config.toml
dataset = "streak pictures of flow and ridge fields"
image_size = 32
translate = 0.06
rotation_deg = 10
arch = "repvgg"
hidden_act = "gelu"
depths = [3, 6, 6]
learning_rate = 0.004
orthogonalizer = "newton_schulz_5"
batch_size = 256
epochs = 13.7
final_lr_fraction = 0.1
warmup_steps = 520
Rows from block 12 of a small multi-label image tagger, named by matrix and row number. Rows with one number belong to one channel. Each number is 128 + 24 x the weight over its row's rms, rounded and kept within 0 to 255. All counts start at 0. Numbers have three digits each.
After each channel's rows are labels from the 100 images, of 14848, where the channel reaches its highest value: "responds to" is what is common among them. Only what is clearly more common there than usual is listed. The data: streak pictures of flow and ridge fields.
# c3: 3x3 conv (model.blocks.12.c3.weight, 256x256x3x3, each kernel summed), inputs 0-255
# c1: pointwise conv (model.blocks.12.c1.weight, 256x256x1x1), inputs 0-255

c3.151:119119129151122114128162128117106139136131141148111133145125122144170120185134120149126165145123142112104098113131136149132149100133139151103156119077084164112121108124153105133160147132125105112141164110116110082169108085090158121155114110152110110119137104149160115117153143096196156119156136133102142145110145068109136129135093162171044165127137146111147103159150133131133131121134164108113107101119130109111115142111105110133126085124149156111113135059138157128136167125136132122140114195137094090099080109116125147117113115146140070127112181167133109157105151130133136160124111107154153126132073145186142084124167127138139137134138128115153124146123070166140124144133109128135102152074118112187117143134156139104139118127117138126136117157088106140114121134123136
c1.151:142134107128093110141140142103136112161125116148085131158112184125099116129156125127150158126129113129129103160143126130132137110118112134115128112142097138105135136142169121146132117109141125143114138107117123147145107097099072113149123109118163128145157130152121120103155118088141170114129163111154124107118120114166130132146106126139109173121137172119165136141156132153157108127123129134143124137171107125082128162148114150139161110104142094106121134000096138133120132097105157154119121205106131121127101100148120125136092179178161111118116129113104169105158138141154141205143142139147167138135144126144165118131097132157133152137118153108112185153140112136139122144133121136167120109098109080114102121155128151123118112119154138134111105127134153148120111129137116
responds to: whorl; fine streaks

c3.244:115031127134135088108131104112092128108126146157131151124146119114110176151126121140102143133122119113128120134098100108138119139117103140126155115108139121130117133097118119098142080136145150113128146127142134115145130131168063109147219121120129112109121136167129143147125146120146135097106133131130139108116116124100123141126124146142148156152144123120120125122120122110135134124057135126142127096114163126144103180109142112063138126137123148111122127118109093123119133101130120125138143144076123130098169162125072114132137139087108109148138136078104183124141106125132117128047147137114181141128156033135153128091146111172095129104124102098114119133125102105124118141122097135123143125079117111127140142116120137120126111102107123113112117148124175104124103036137136
c1.244:116127147124104156121111129126095160137133152173134146157163144159132229118124096152106158138145139141096110128097121136163129128155089172115148136121125123115126110093118140103128116157140154103125127103142119101158135126149121117089152140132140119116116083118098151154135125135145143117126118142149152127119126137109126129150154110119185160171098105096127092138119104120158145074129133131121145081084105169113069140110107135080062149161140157122135078147138093121121125136093154150119120145095070117108168138129115122133130121116142134091139159081095129131100158156116134153078131139112164157178136110115117140112076116103110152127113123120161121102092156091077132122119126141129166110103125148147140131125145131104150131130158117092060120101114148133130113099139144
responds to: delta; fine streaks

c3.140:133088125105139121103107099138124089128140133134157153171148164143136129119117116152141125112102075118112116166132110129116132143128106135130122131153100129108118158100081101112130083140142116100131130121139126193156156112125107120122111106092124112123125129112119145099092108142112127146127118078117115097119140175107144087103114125113140121153170094106126147141121098087178156138100087097128087134112151125116124074113076156143100140114123089105126116152108139132142140095151173118145178134136158138105141165113108125159168085098151108120119108142113127097188171142146167136140148148138076107160111119122094119126093148096156140165133127160084155156136131105101115115125104165106168112210077147115134139125152105111099121105147093123082129114136135124102135110135132
c1.140:118102092133081103152086151145140098109172098121165131108127117127104144090129148119119152110097164091119150098124101145128121101151139113125070089082096118131126107142117110120131096121119148107112138124109083166148131104129116120115138133146140145122099141114134105095096117152125128127099072115171165125113163110173121110094141116135104096105185109138164117116180096148156126117116145113147093094132140103132158121125069116135134133149161123107107122134099102143139134110155137143142143170099098156124097076076155150150125120143172158107132115152125097077121148132102086122132153147100097150152141115109113123143115123141125120085113144134101157107101076072136115104163114146169135094127138128073146149124185123118155138140106137141115101089137132141147125106161136
responds to: fine streaks; whorl

c3.157:136164066121143162105174098050153151117138150150137092140151099169102139135137124110107099108126158127126114150127145136110110069133095128159148136131103160094115120117140158107141167144124112123129116131107140127141099147227173160155147123088113117166117146151126128099128134129123100146147103078147143160104110137153142124119088113130149136110133091145148105114114130145146127108146086103119142122180140119104165104104140177139124122115157115142116112111098187129106120039124109143129161147116125150115146129142158124153155126100135119143125129117119190097126140111106128116148094093115118111112134142136121146145152106089113114122120140128134099115089128150104108111097109123145142127098133125163155162129120124132174104125126113145098111134102199141117141162122107
c1.157:153142112188104090133190115110147136141176120068113086128134155109146127148128131127123171113137119106115145136133132139152095118140114156157168161140126134117108151084124122122132149148127148128155153119110154105151057112161164149156135065118114136121122168140134172107128122157115111111142142130108137102115152117148153131131089128102117102090130101117139138122132146127127149121150089127143174113137139100087131173126113123131144148122133124118101135127071163142148143048149101154118136146076090137114138130152137127142151117112115153165113141153123103124106104075124123127097069102128168107072102096119118134102140116113115119145123144125102084144131109127131134183140156133116086121092130097123148134126140159103144113179158145103160099104144171150134126138102163
responds to: fine streaks; saddle

c3.63:130060119155130096121126108093129148120122133106131121137131112115120175134118151127112142102086137146117092128136121111157138121140122135132157129115112098127124125097114139081122093128136114149128160112118118088115113108164121140145238134127129132144127093104145144122114183143146177117133128123132123108127115131110150111152098143109129138097128119092138140128179123093124093097058099146131137124120156123137115155150130101104148124147118115147106134113148088127101118108150106159136156175145151097135125165135080149137170136080158112131132143088127178141136123131133126115079149120117132130142163079178137088051138157126116112115142118085159125130117123129105164136109097156149164135097128115141124145124117117118123148116112155180105148143117142111148101048125080
c1.63:154100127095190141090128109126168153133099114157102131127151122106137188142100123074155124155145110150123091133156100147107102165131117103110154133143109163152131166124103128087162118125130038147125150144112156096076101080157149136126181157083089136160138127120095126133107122133107144133112117122169127103113119106138126148157128162098136150148147116104053126154151130093120126098118118137167149165140128104112140110148143126136170143133126092091110112133119130136122123063151130124119135167127134143133126158134175133133153160117100139147099121085109140147116116148145126132056142154144141144168159097130108112102127149118130095131153142128145106112118122135108109138115122152156152147119093125126134168150164107126133145122143115181105118170130147138141125090125103
responds to: delta; fine streaks

c3.50:131125133139107095117147133144123096139174100105117112145114114152116122129115131114124143113108125179122199112145132125094126097125143119137112145127069172138115155132185128105137141114140136132106137110096124053116143122138118144121148130138100097132100110128135165130102133125105148173137113146134137141156110124122143086158186185093116128144115119121109121094175119117152130151156133135125101129161110103208134134141152176130107131123162112132135158099183074136128129090121121150134149148190101111190122101108148141132121126121181115115122115142160126133136137115130155110152104083120137123140082139142126100141118188146138153131139143089137143093111153112124132161115128152140104161119176159098127149105109149115150144124152144137138152181072122115126134103099163
c1.50:119134129166097115098143109163158075140178108125112124133156133099143118104125125142126127134134118131139176116151110131120097065126134114128106118143040152141124147142152130117147126127132129119093122130122097118116130149084096138131171110137090119098116137107168131156120130108103146182106111136141132133162121127149136111093147159102140116129092099137107151128203098115117105148146117126173102097141080096120110133110136132108124084126178140130130139126190127109139136122121133157132119131131158102160098149076131153128162138133134069141106127106123136132134154093094136089151119096151148116128104137120120120114117069154112122152130138134125120101121192089122133128128116136135147166135197122120099109128133098116115055125122140103138105168073102086108132136115137
responds to: waves; fine streaks

c3.88:154114136141120128115141101135128144126140133112087115110194111126138097141086104151133159137101168147103094125131090136121110114113136153102160118147108112101121136167126141105136139120101103150085142112080120109117126078137133119132111119126111104134129099109099037109101145153115162082150112148133155149130099157132128112117110146123128114175114096116141157102144117119137083115101098131137112101198146121129116167067153112125107161139140084143149124082124147121122086147115141136142166116140091141080143114135088106161115124094120146110122136080130139150143128133108127118108132113109129076112122074122136165119113111092129126109118146093113161192116111130105092137104128123125134156080125100122139141106114138147107131129124119082102118182130168114133109107085072
c1.88:106125132157113143158184127138123128125127122158129121124138128130152147133096095101146137133188155124066101153123144127122121134134146146100167127125149141162124156127100094108120179092119114127133155139112119135156118133157165092130164163138132148099138149131094022157144073141113159131164123099117162123089145142166121122127119126138167119132142099113129146119158144135119165126191117132163133083134107136070111151129107150083166205184159128127129129145104112116118129121080124122132146106131141096137160120114124138150105087133129126134118148120120133116112148093125147132130136111140187102173141113101116112110105159084136111115141120105082143101072129113137104111159108110109105134113119145109118104126124093109101139133135116132082134110084111129111101138116124
responds to: fine streaks; high contrast; saddle

c3.84:105094156124109110163145118140142090118117123105130122127110118148141145111117127135124145117139097121140103157122131138106130092136142138152116119137122118111111155094143102091134132129153119100129069091099113120122127101146134163132123112092140122129027169107092124109142143128078124108118123104134118052116139127107142102102112072081068104141124151151141185114120123109132110113112132117135100115096113145069113099106182119131099135124129135132135095123078088132154108155128143179122144099122159121093168104131144127169117100136124122093125080135124090101132135091138157123154122160136084136135144125123150140111098115107155117134115173106138151169147141073104137111160113144113102107157089108099133151149140097127123098084080147145114137094138102122122102121126152
c1.84:123105134143089132156176099117145105125159149137114078141095161128154126111130091145125122123149118099127137106104116159136124170173124122122127149134114092112143121132132132126141103135127077128155074150129105152131152097071126113140126124108151118123000114124101115129168143136124127140153143113146117134154086142148127110131115128098072121159133168089125154168139147112118122113113140143126066122126123149108144148133154125121110159082146133091114099149109105145126135147123141135119118102120163147109185116120122115124123143183148084089129135137146086149093119140137180110091150166143102098132144111119093133132104122103148128158108186079119118141119107126165119136106150150119125107157131136091138112130092103115093102170129104155128149114153157122124110107122143
responds to: fine streaks; pair of whorls

c3.243:130096159138128148121114157112129149139135144133158110121083161143135134122144124152105117124134132115127111123140143117146106158122121101133102146140130164128097116123137093085114118152255121148061127131137148143134124134076139124109144127127141125150113100117123122085141100118112114114116146137119130133139112122124139120151147142142142140127117125124118109129146139107098124120158135108131141149097105149158132111143126157127119128145135074111145139133119096154119133095112152135177097129115146079172133120110122082204127116134114147128148123108118094135126116121126111129127172166126098158113128095118108143116118150118150150181086131122120133141121169092099103153144103230142129126121124134133110158042124139124126163118140204142099126162124063136141146135136118
c1.243:089147128135111121088146115132113142131144119129168124087103119167152138154105117150168137162130116153118083154135101127124084133084089120159139093154165163117122111119128140110079124125193114156109132150163130179119104165126124117107151093088138126166153122128138105116105134130123091125148152126155140117135096125153164121140137142152103137133115118135126119117112113150131192112174145098108131100118141121122117105150153112122099131151158103142127083126146128121114120150118108123167086160127130125146115070080139100171108109146108108120127110104119110132133150117165142099110143153114128130158137128122119153111130144166123111149074083167118043137090148107127127124143148179167135147098129116109118126062092154127158145116125117181162103139107098128145154117083148
responds to: pair of whorls

c3.154:115163116155114125074124128138116124103132121126139108154112091150128121115175119102112146107112117132088153152176106136127120125108132116137134086125128100081179202128091142105133129147078125127129137111117108114112141138134115085128111103134103130134119115122136122116133129226120118138145094129135115156111130098146238122141124108126126135058109121122119132149118121130172121190103112122103133114176121124123132151107049112120123088105104182097119122116130117165110121161155157096203104107145118128141138130110142102117127118117100141129135165122109118111113105118150139128136118113168146104121115131129116127143133116094144121132132118116112185101108098142135113136119104097120116134105132153116126123129106134143159131150130136120120145105130135195114120108134066
c1.154:125112153134126132093140131139102117134099118123143098116110116131127120112192112135121131086146111140110137135181106131112140089141114118133152080123126105141170162132142123088068141151106103122117166107111111117119114118127116062144146136124130097100102101110163127139136163222107133138144133118129096103103130120160249111140128129158132133105133134096132115145141134153203133159108093147135140111130140133125112129083108139137140118133128128137152147116134129114152105166137145128164141127162112109132149166101146148104126091150096131154139135122097134144100115122138095112151116119110151100159142138109115128157121122097125122149117145133119203129124054140116111131114085070130097113122122125115117112121123134156139118121124168108113101102133117176085143120120097
responds to: high contrast; turbulent

c3.28:140107101136197137119153127128132136121115132122092117121118099141117152167110130170033136142124153154105116095132093094125144165111102119124130114153129131122126113115126125088148104107184199136092142135151161159149127156177160113136204122119142068156072143137108154122137136106166120098143139115126140097104106146178100091136121115131181129094104141129145123123124137107110162111103107119120134118109185145112125110098158146119112101094127089168111114132146113124103129120126143099104112128103153131114133112102081113146176125135107094118119113089118153117142156135113128108158116154149141123129144107132122106105145108133113146140124078177131109124141112124059086136151099181164153113121123146135103144116121119108124131095115155162120116144122123131132148124147137
c1.28:152089118128120112108145128148156166126177144133115124076139097117123153133102139149010148131152130155138135116141099134159095145155159147139125107105117112113162128141092100110121161128153148116117124125191112135110140122134144132108172144077127087136111130113102150161145106132166126103135158115122126111120154076172117097104112102107206144092110152125195099145141160117119138127105123095086124156161168093103120138098165090126124101148123097128126113119112134150105120128125079110128115111110121129157124111121124119115125130125119132126108126083146124133122155126143126135140129138136195125135139049123161111123141148125100137132126116138133133087154135119091144140099117148128147097104150159099131090132139091095124165131106158117091095136158106122142117132120133
responds to: delta

c3.120:108153139146078138119110102122080131079100149116076107134149106114127168100137088132110117138123092098137134096118130118126123073103150120146140098150136127105093134129113146101127113132182094104154139148154115091112124133124138119120077108127153105102126126154139107138144086090123123141092123138108129155138149163130094163133104095133119127125089094151136111070088131140097078131112126132117092104123143145101139090090110108117122105123109130081126092124119087120109126118089106145140108071120115158113130112102131152096140109124084152114099187123094119135117102144085102164114135133089108098123157100144076138110148114153114136065109106104115123115130150145161133114123106125116108147147140119110117142046128144102103151105113157138138076107123133142131137098091098
c1.120:138145167126067128114167131110101130131156104125091140137130113138144142109134135149157125083123134141125151200162130150104184133156135131094149117126135117113056202102107118116109125131092121122123120123140134140145116111121092146127107115104129130129145115140107100111172165086161105141129106145111135129121110133091082110117097099153115117114099106129111118029109120136170158159098123122090146081099132130120128140116148095095114121117128106137098094097137138145096146131113126149132142121141130110131123151112184143150137123131131159129135123089112111170097115110128135122100143125125136120137141103147125151114121116114151151169133102126147098149163135169153146097141133145119158137141148181101135127067109178119096150089117172149120191131113127152157147139165145
responds to: pair of whorls

c3.85:142088132157129102138091140053090170115162129132146148129130086162115076130127145124095153124084096117149084142110141103169121125118129144141145113114124117132164158122124147124121142118110143107154090155127134112145126079179101152168131125140121153141134012165145110142126152141153119167100117122089156142157105109115157109126096105128120147116162098125123137139174119165116151124159145130112092132138153143122136118124131116139151123134148123114126126094127142127147062107161123114158121158137110086128119087121098142162132091058141141076142135130171132115119137132147137179176098093130144105156099129124140121126138108127132125119122115153129130108145155146139157087143152121098103097096137101130126125146064141133135100125147133115117118133106098128125132152160110
c1.85:112113104125089054114142119156112068106096122091134168117116092109077070092122140159142130140141117119134084119119128161119137130145151083117077122116123114106148132185165103131143152170113140125121134142087122071156138108117113142166132115126144167166128042154125119142150133109129143132107155093130153125117121102118164098136118105145095146139139102156138139156125139114124165163162139109130120142093161120111145107140142114117083134115128134111137110118114159124167104108138107113132132129110175126135148136110105121144144104119101108132145101171137097117132136097121114138097137190100145130191090125125189123134183118114140163127123137103110121135151118155132175112139174138105106129127137139111128129140108144148147122146113136167148126168092124118125153103172109
responds to: fine streaks; delta

c3.231:109113104129130112092113120137120111124133150099150130074105130094140122135124122126129107135127125116098109171192130133084127099104126092133126084123135122113098128106130117111123071148255105134109101124109127087088099153115134105092126099133135151114132110127115143109123116150128154101140115131124109114138110112125179126125098123113134107092126129143090120115130115104171105144110132149092112099108121133104140143128109153121109132125112151110143109114142096090083137127112050122086131114128130120116107129126109127135134119113128105126118125123128122134143130132129069122112117077083094142130114120130116100130116105095099125140104130115149137129127137115110112135113120254119115142113096073139115094153117137115163124107110144134147119123123111110111105111086074
c1.231:120119104129148126088130111172141140139146121113137100128121124110147093104132104113154139142113134097128128173140138150162123109126106113112144093142140117125111132103117119143103101167223127126139134132121135101130122161147104091118106129146151130122096097125109112131149136114115137147138114117102127129136086132162139138142122112141091114097125124131131128113159118147178126160114149151121133137115105123107129148150119170129112152145153152115118095134128126075085139061109076085073135133138121131135096112111158151138143129161139132152140151142134117148115169131130105116130106128136110141145144200159106110121119102116103146161164115119133169143137130144104139152147109255116127138149125012129117126130135112125139112130128121146126121116138121107113116120143127
responds to: pair of whorls

c3.62:125156121159133140098124138116140116089157141106133118117127117144139131123141124128164141115123133140099125143167093146130147156130155113133146112130132104073124164129113127111149139136228130103101133119136131117110130140115141091125144132134166140123122137128147141129128138112141129111120130112140128115121136111114136107145139126135129135044122160128132109134142117127164138158141135092118095147134120125154136149111062137122117115117119152119107145104120134154106116142111109092117083141135122126160123106121149132131108142133123121133149113132129147119071132157119103125119143138094125141122142152129120114129123141109165106128157041135134114120114141116149139124121127255139134126123123174140115123199126139112161131140120153119123159138138121120142119132137000
c1.62:126144148151137107124138131114117106128124142136131132129111124145105139117146124110116120106137148157133124113133126117120157135135166100164142102123123102120119138136094116114185138126235132117119099132103146123124134100109144112122119117143129111111152123090146154115143136090133139103113150090129137130148135150097159102128141112110154125108137151133120136153127136105129128129141107103099093146140133141163135134126073101114148102110129130122133151113108128166147130150097121101119105094086157113135139122121121134114119111099106113151148071122119177121105142134098101144114156121096104112095170128109133133139134146103158111096147094132140130109136138139122147151137120255124116126103142147129160136180124118100135101141143156100117134160093134154136130125121022
responds to: waves

c3.109:103134139115140142109144084148149118119111105173095106137137103113136131089120109146133077146131123100079120104119138164129134145149135109092129147140137102118115115123166152133135143144099165126130131133127153126123161185103141135060111097130097138166136114100157145092107147127123079126141111095155152156123116134166126116129077148107112164098141123118056115142136071123144087122143144119114078158083132110170096160123114127122136116108141111099136127107086105127118143121114152117121119121169031123126110108146117115116125112150129128093153148091137101151114161110135121124135101102130113136141072146090097126110089140136141118143111147178099140073137116093108128157144125119145113134164127111119154175120123130133114121102106109137103124095081122137126170148153182
c1.109:125128081144122099107095127075131113130171118146083121113123095131082147131116104095153151122131158146113100140081145126125131122138156140123124146108080129120116129134148153098137158158140124120099114129138122101151129145129114120140073110126119110180155111119169111097138139143115104151156126135170125120173139145118156104129038074106143125094119150102048127106108111097158125137194114127142102115069088081158090137147124105128149166125148092087137174187138127119108122109130133106108110089112110141076135115137120152130152137165105125121111136122142087147129096116132113106130100109127074130151116130146121126065116136130107109147120132121129154108122124105112148132112131124148117111149190135145130121134128119157173172137130106144123129133114122135099118137148156
responds to: waves; fine streaks

c3.43:121140124111136100127097119167104134130110122129118119120128146100110141119108119115068127146128078118121129098101121146132144125007120141116125043124160110156200114128085079120137104116096114125108094143087134078109129138133121101152146129128141117125116105127141158104098055130142130122132099154127110142114090135114118142112120112132129164144157135138084143112103106104105096121124115117127121123164150101119144134125112111134113137118058142110148113135153138135121141102115087126154114117116092083140113122127135094094151117128120126132090121111099164134151136127119074114096115096117113110136119104118133111123129112138126138117132137105114139121144119090140144116091132056107118128096101078127136112084140107132106164099139176160141101117141097141118154127117066
c1.43:123099123148124139129102131161134114141167121105125117137107180128111147126114148107107131157105136112116150144110117144121114138000108143108113105139129164124143128134138137131145131117117155160134142135123126088145170129114129103135139136148146135130165133110104163104122107145170135127127087144153143116126143147100109138119139118121134188127128142144126145143091147132129122144127142120135157152125138104107107128135123119163139129089046117122112104122138121186126115117128174102231125159112118139123191100126119099136139154142149157123109157131103147093112161111107105129125142149139136123116125110108137134094114125119123135084146111095129154106168150107093151141121134083109148169148171118128152127143108160139127135126141081138176109147166121137094136137145103
responds to: high contrast

c3.51:149135135117147136136173149111168171124136138097115106141154115107115140111126132137100111164148124091147142142132135098170124104115124140136108128132140055135143122189112149108141215133144157117161153140103149114119144108124127135116156150133141138155115181127102136110166131111142146127093181133139145192115103109068135140139157149139123127118149114110069134106118170159119154152183093128138132135093119117177112105131116140118121132150104087135149133150102093134140164109147161148133108154128107175118120118175130141156135141136092129133126168122105102098136112091146105085151135182130163134108089107120106060118147113122142134130140145100129101115140112165091088143136157131116135130079177141158120150154118130140117117127122161129100107104093147151111121130153122
c1.51:142149138096127122145153121161172136070136140109140075131148143139120134121112098154164136138153128118137123141164134111155144133122130202086144144195148046126116145126109133145119156159126130162139152101135129116139194110105174134150105124086169146160140107167109157118165104134145093146146138141079138126083160135159139115142131117150107128116133096130180107095107162121143134162108161147149126130093092107132091145112126173127121127096129104152148099155116119115145126122152147114119136106120102097127079118123161117134117193119122108165098134085121165101132088168151135111160147096121096173134139137123138124128114111136131130130143128143104135151155098094080127178148127115145155129124145138119106110141102095139136110101142154154128123102144175133123119101125111
responds to: saddle; high contrast

c3.23:140139115139149143141116087167093098142159191132157128145119126149135022114122085139147145097140144123105117161127112134083167158128136094106167125178094114142176122145139092128112129139120145131129134135134074124163150091143094128126170128100119084121143111074112107108127145140112118091143133132161126099124142138162126140105152125171142105139140133102065117130171116114122150167133127125137112127134135140075081118152160131127141122142142122128134160133145136138132115135128108111145149170147093140094131108107170098109119135142123131107130159179119124149121123154111128089124119081121150135141169163141166148167132128111121125134152122093156140107142144118112145118127079135131139106138101107152148127148138171129182111108101150127184136120069125116163153166125124
c1.23:119142123128104165129114131174175135157153102137147129137099109138135013129122068140120144114119153126143121132145138105119143112143102143127068138128113082137148140142145092166129172130141068173134146132103166120103139119113130121134173131111125139131161139112153072084133110114112151127149124104161143149143104105094128131139096112128110099113101136138111133156157113154095108167119114091116131162137119138112140121149119159177128141126111089140140079122077113150126152101126110125131126162109084112119112112147152094103141135166163172084092133155119121137116143167110119107126142121128058101126126135163117150141140113081143110109115129113154119113157187147131160126135120163125129117125115121157118118131143161127110134115098141085095126131097093129144140162097109
responds to: saddle; fine streaks

c3.250:112131113132109135120104162128122119118132120140127126082110106122123150112086121113121136140123132142141102125126123141132130134132145124124118142111140138099134131128144104126115104132124134129134142129126112114157127138114155127118152132114130166118124114112132137158124150137130146122151110128115105132129125116139115151126135122149125102104096131135138120115129148114133132139129145098117138131132140128137120126144133115118124114125117131153120110118118138154124133118109156088108129142144136110141143113139141195093122139146162140118102136129157137151080105123118175132146134132096138135114132120103153127101127129131088120064156119119154166135155113136138162129119134115122113129157134147130139135000127132070146123134140101128122109119126123000124121137115065
c1.250:087135114131114108130121155121139114130125107152119130108098149084124146120126132122120122126144119133149105113129159112125136111131126120134134137139131130100132119135146102122134111131143157120144148135141116097143131130141136131129118151097124181153137124129116123146131119126139129118155114119120133144140116123145120146142131130142109098129113146135146110104116132124160112140133139107150123116123142125121131111123110098124130128140155173140143132118139133133127119128106134082083098149125156132125123118163126174111109133180110115144114136129136129141112128113147211148134156138130109132108131118115123119137135122118124120100144144140151139111132100130136161144112125126090125131161135130145128138000122122106160120137124080118130091115102133000134122139139136
responds to: high contrast; fine streaks; turbulent

c3.60:120115134134126123129116157091159144084126125119125133128160131179122110135131107094137166122121025146152143126129136127109146118112154121135089137103129118131116136165123142155089125118116116134103093126125129065142133130148094148069021114143118116083115149126121109127113117128119149149118140144120141139141127157111149151120120105143164179119102092097118119123115101152132187131205130127119127148150130130143130116135146128136140110151141107127123133134139146151140084143108143132129120061159109151130155132113166111132117065107150146126123095156158088130117211106125130158166086136134154118133106175117149124195118149122122125111104134132090140131116139147125106094130135115045118130133132147122137147129108113124138118127123123123136134150110103134123160119121130
c1.60:166147146117129136129117145098134122106104124128129134129121144190114119148133129114073139108137103131176117130122143077116139108131168112127104148144137124129115119186133136150113086103129126143127128145110095073147140113150133132066129095176147126125134201133113135128152145111092102144133111140143115127124101171117145138110127088105147198124119110083127117087109132139121177147190105142122099102143101122108109143090130140116164139139137117076120135146150127124142133144096155135128111058142131132126159132151124095138163105129129157127121091169129120135106152142130147162214115092140152116107087118083122142184086169122115123117115122138066136139137134149111167130135132123097158138105130151154131118129121088109107137148122121145161155169129125142129166116107136
responds to: delta; fine streaks

c3.39:099107134129116146089117139160132108123144134104122119110131150149159144116093139153159140159118125133114120164159114035113114163125145121193165122141166110073223095152075137166129128145095143134146125118120171155138138093142109095121113102131147061124149112116130139144101134158102164125141123145117113117144153127116154108132136142152093118129100137142116119126138102134142109114129141085135136133152112126131129172149081111117128057111120108162117128133117105134109150128103132066208085160183140137139123138105153097088139139144147129108118132146141136143109087132079122101124104142082151134101160116139141146123110134137102129134129111113111119119137157113140122131124120070148138161120119107146117134101123140106121120097127158116148121113153156097160143127115103
c1.39:128109107125172103156126134129115091139119132132101135112126126154143097096099160160134099123122130129102149183191146000139162118109125115182134098131131130135185122137037108147118136142119148142137102103113130133135106107148159133126112087088127107145121131114110116151108130124119133137118109123094110130120169148107154124129135165164149150120106122108132143127138124158125135102142119091114133146120148167143135127155101096120114106143121134150099150124134138144153142114127124131133084150153140144122130123115132100108112126102170139129162142148137144150154111107115115133141122159079173125096130113157145105125114113091066098115138071114128103137126150128155111143105100087140114146144116136141120125091115164103132129130121171142179137146134127122142176109106097
responds to: high contrast; source

c3.232:150112197131141131105130113136133119120111188126161138136171170144150109134129125126107107089190106117116084117161128138161104106138123120107134132139132084093132113127132151106101163091151119089134121139130105161118139096139166128132090147106139152152155158155122104119138140129137077093140110163124114121105143121179142148115132143130147129112133119159093137161100091139157120118135144105112130076137099165127102119165156111130128127105116110116134146085160152149117132112142105119122134119124151119039122178127144131114128145133112128114144094127139107113144152212141137140121138130097107138108174154164152143131140118162110108119102135140144149150174164108132127132099117141126127085118092165026105104100115139094163147137093125125125131126136150135168125137120149
c1.232:200172189150126108088122112127121141112136139151164141153120167095129123133112105112153132132184145084136082119123184112149146128101143112115173120148072121133150138097130158113128118090149114142111123172144107126162119083104123117151127146152125142067161120113107106111114162120116092145123142130114141136109099112144115125093138156168128132118150111134125117092104145103155131116112100075109150156133138168111120100174150117125143169146124113101114130081152114124105148147152124124136102117114122137105142149152140124128139107110134150183132161115145135148111164152121167129133121129108158125143125129141138124113118119125145082130165127155141136161142151114162129104114137137157133071157081139002109129126110171126176133117110118112119105135125127137115128117135131
responds to: whorl; fine streaks

c3.178:140180137128136084134123148102119112131096124113143134141128111117134116102135112121128121136108111130127138106224131143114131111129104093090121143132133120140092210144165140142126136105159105118131125139116115098125139145125162127130147154123107137131114127104110111146117159215132099092156122115137124110107091113120255104118128095152136136119136140123131128117105158105172108170137131139134115115097135102096157115127128114105123136129139136123133115113115107213127113124117145155107144143142119120110126106131130147102117126118104060141116125156142087122131128097094103079120126113135113122133092115125137138127116106123124118131138114108149186118117086137112130118129121210121124109106123155139129129154100091155141123116124060126132135102115118138107124125141083
c1.178:103102115122125132098159127121132114124123129095110169109135125101133135144195115116122147131125117135157130121163128130118101157126117129087126134121128123104085074123135141145118132095082115116164111130143134119139095140134126110158129161127120198121094127147140116123107114172122122118096127145128153128130144151139176155124106145126100144073151072110123117116115147115133140122175127143156129159121151137102140134124157121107143129154133184120164120130099133085102129085141126116089105132123151111143115147145111126131119125107148000161125142123152124108137112132081123119143110127146125086118132131160127141145132102150166103127152168133152089111133138147156135124116131058102106125122130143140136139166134149182137117126125097118116160127114117067137128170154142
responds to: saddle

c3.177:091114112116126150133123164119117142098147143120136148117116148141116161092151139112122136138129107148137138129130128110118095136131121129120168156106103139140136109149191156108127114132092118131123116102143132149136129107103132132110087119138120184137146134105138138120137114121126137106143143138114127149157128121104093186130141128143096141096123149139117112143149116112132149139176124141138150121141141154168093123135157142125138122124141122109117149157136126122127135105145175112148154148105109139120151154110156191137122120126054124139109174148138124164108106135085187153116154154107134128123110124132141143123109139174122136112141041112134108133116155125160151120109167086107144115110139123129139141143143111099148131137123116121110121120169105100114122128128000
c1.177:133160110117155127155115146147117112080118140111120134094129107132146133097119135143108131123154128129182172149138149145101141124163146103122137166111142138142123131116179168077135120170088118121143133125120123143124134155113150153131137109121154186138112144077127094113140118135115137144153146129134163127139161137116125142148155109155123126156133111120109105113126145075142155124176129097155146166141141164145129114149139128142132144141162122126135154114138149119158146102144176106124156118154121154104157148122130135128137100108010116119101148129108153128113142141118129134151123100111146073151140111079121157096104099150140140131158071141110088119155176142162168136120145093108136116132136104140129142140120108128103102141113120108125097124151113082120151126116008
responds to: high contrast; fine streaks; pair of whorls; waves